A small contrastive image-text model, trained from scratch: text encoder activation gelu_tanh, trained on pictures of board games with random positions, seen at a slant.
Rows from block 3 of the text encoder of a small contrastive image-text model, named by matrix and row number. Rows with one number belong to one neuron. Each number is 128 + 32 x the weight over its row's rms, rounded and kept within 0 to 255. All counts start at 0.
After each neuron's rows are labels from the 100 texts, of 14848, where the neuron reaches its highest value: "tokens" is the input token at the peak. Only what is clearly more common there than usual is listed. The data: pictures of board games with random positions, seen at a slant.
# fc1: MLP up (text_encoder.blocks.3.mlp.fc1.weight, 768x256), inputs 86-171
# fc2: MLP down (text_encoder.blocks.3.mlp.fc2.weight, 256x768, transposed), outputs 86-171

fc1.269 [152 119  52 122 119 103 126 121 140 136 154 145 124 117  95 124 172 134 154 133 111  81  98 169 167  90 107 115 118 159 134 177 193 106 105  48 122 129 137 146 144  71 112 173  79 141  82 180 166  96 141  81 153 133 103 124 106 117 164 102 107 118 136 104 102 116  98 187 124 130 129 158 173 150 185 122  82  72  55  66  70 156 104 143 164 161]
fc2.269 [133 105 186 103 125 148 160 101 135 136 143 111 179 169  99 183 149 110  64 166 166 142  97 150  54 122  68 118 117 132  94 161  91 175 170 119 125  93 112  40 104  97  96 102 136 138 174 167 197 134 142 127 118 141  96  96  55 153 124 109 113 117 139 137 207 178 151 133 137 139 117 176 133 118 130 154 165 117 130  88 147 173 160  77 168 123]
tokens: "<end>"

fc1.241 [144 124 190 138 154 141  88 153  44 168 155 108 164 124 136 102  73 112 166 171 170 100  77 125 124 144 148  88 112 195 179 216 148  96 115 155 111  42 110  59 112 105 158 145 136 145 135 145 138 113  66 179 152  48 132 160 141 121 112  96 141 120 116 126 141  86 145 211 133 168 144 119 175 163 114 121 140 175  79 149  82 190 175 110 152  70]
fc2.241 [ 72 147 142 152 132 128 117 110 127 137 143 102 165 194 156 164 125  95  97 117 110 123  97 153  77 214 128 191 185 152  79 125 171 140 141 128 134 159 142 134 100 166 177 186 150 123 175 122 126  99 141  97 134 126 137 139 125 162 150 167 173 130 114 109 186 156  93 172 121 116 139 113 150 147 121 147 123 105 154 123 107 156  81  57 162 134]
tokens: "stones"

fc1.498 [ 87 132 112 105 138  89 130 168 164 211 150 138 108  82 139 113 131 110 118 109 115 135 126 136 110 197  98  95 156  73  82 113 110 100 117 113 106 134  98 183 164 116 106 121  91 124  43 147  94 134 189 120 158  62 138  97  53 136 119 118 144 125 155 128 123 126 113 131 110 123 157 162 107 134 119  74 136 153 149 153 109 128 179 136 140  26]
fc2.498 [157 104 138 124 120 112 128 165 135  78  96 102 141 224 101 105 106 110 110 156 122 173 127  97 128  99 111  80 150 162 131  99  83 123 183 123 124 141 145 167 139 144 168 174 150 144 152  59 134 156 159 150 174 163  98 132 117  97 160 182  97 104 195 122 157 145 194 166 129  84  95 189 135 135 107 166 122 153 176 171 149 128 146 104 159 108]
tokens: "<end>"

fc1.212 [180 126 105 117 121 140 114 180 110  68 178 128 131 145 133 113  50 110 125 164 157 130  98 113 155 163 143  66 186 182 122  97 149 143 131 128  96 151 132 122 124 118 126 124 108 121  82 123 118 117 146  88 101 119 125 153 134 193 169 125 127 137 141 148 166 180  91 121  58 144 153 121 137 142  85  20  73 167 129 148 206 148 127 154 167 111]
fc2.212 [ 80  84 156 103 159 115 178 186 134 116 118 151 141 143 128 150 123 128 125 144  97 104 118 103 157  79  82 113 174 144 141 136 176 130 152 158 125 157 145 152 102 104 120  78 125 144  63 131 106 193 130  88 130  68 142  93 145 175 113 115 117  91 139  94  90 153 171 109 113 169  65 149 186 139 116 126 199 175 154 168  78 160 123 120 153 150]
tokens: "stones"; "<end>"

fc1.216 [110 108 175 142 141 179  85  84 112 158 114 124 119 123  66  65 144 187 121  64 118  77 106 127 118  76  79 127  67 173 161 118 110 148  89 159 104 135 130  90 160  78 122 124 123 139  88  80 126  58 123 138 175 128 133 130 165 139 176 123 132 115 183 121 119 147 161 157 177 131 129  95 112 148 104 186 166 151 137 128 133 139 137  88 132 180]
fc2.216 [ 82 105 160 117  64 146 165 132 105 126 115 126 137 102 100  93 176  72 138 189 115 101  64  73 148 110 148 121  99 199 183  99  76 140 179 162 137 184 113 170 132 126 116 170 116 161 147 146 105 135 107 167 123  86 176 116 123 100 107 106 183 152 139 237 121 103  82 140 159 191 165 169 121 133 154 161 116 121 127 132 121 140  81  77 167 146]
tokens: "stones"; "5"; "28"; "26"

fc1.386 [148  96 136 105 165 140 111 144 104 102 139 132 155 127 118  77  86 114 123 125 143 126  79 171 151 101 102 131 141 129  97 154  95 148 124  89 113 123 113 114 115 166 124  97 151  86 121 151 125 123 124 110  96  95 128 205 156 119 162  79 107 136  89 162  85  84 120 148  85 168  97 112 112 153 205 182 128 197 124  95 183 188 165 189 126 169]
fc2.386 [ 81 115  78 132 197 107  94 143 144 133  72  64  99 116  99 139  99 166 176 148 129 153  92 151 132 111 139 161 142 116 100 171 105 101 174 160 101 149 190 126 141 175 158 143 122 132 171 141 132 118 159  70 154 198  82 154 149  52 200  79 137 134  82 163 132 114 153 125  56 158 111 127  61 246 129 112 106 167 155 170 108 137 164 116 111  82]
tokens: "stones"

fc1.558 [167 145  96  94 124 162 142 100  96 142 202 161 113  87  97 180 140 170  63 201  70 167 144 108  89 127 108 124 104 110 114 165 114 113 129 169 120 119  92  75 149  90 140 152 116 136  83 149  98  73 170 104  86  85 117 184 113 140 191 102 152  56  34  95 165 170  68 127 149  99 123 112 195 140 126 156 118 125 162 164 145 206 136 130 169 154]
fc2.558 [ 94 109 106 159 136 179 152 205 158 109 140  89 179 114 105 204 143 129 128  91 153 135  88 113 109 109 134 133 135  82 146  87 109 165 105 102 170 175 129 103  82 153  68  90 164 106 165 124 102 135 155 147 189 124 115  72 149  76  92 142 174  94 105  97 151 115 101 111  56 116  97 135 128 101 111  78  96 129 116 135 119 152  86 169 153 103]
tokens: "stones"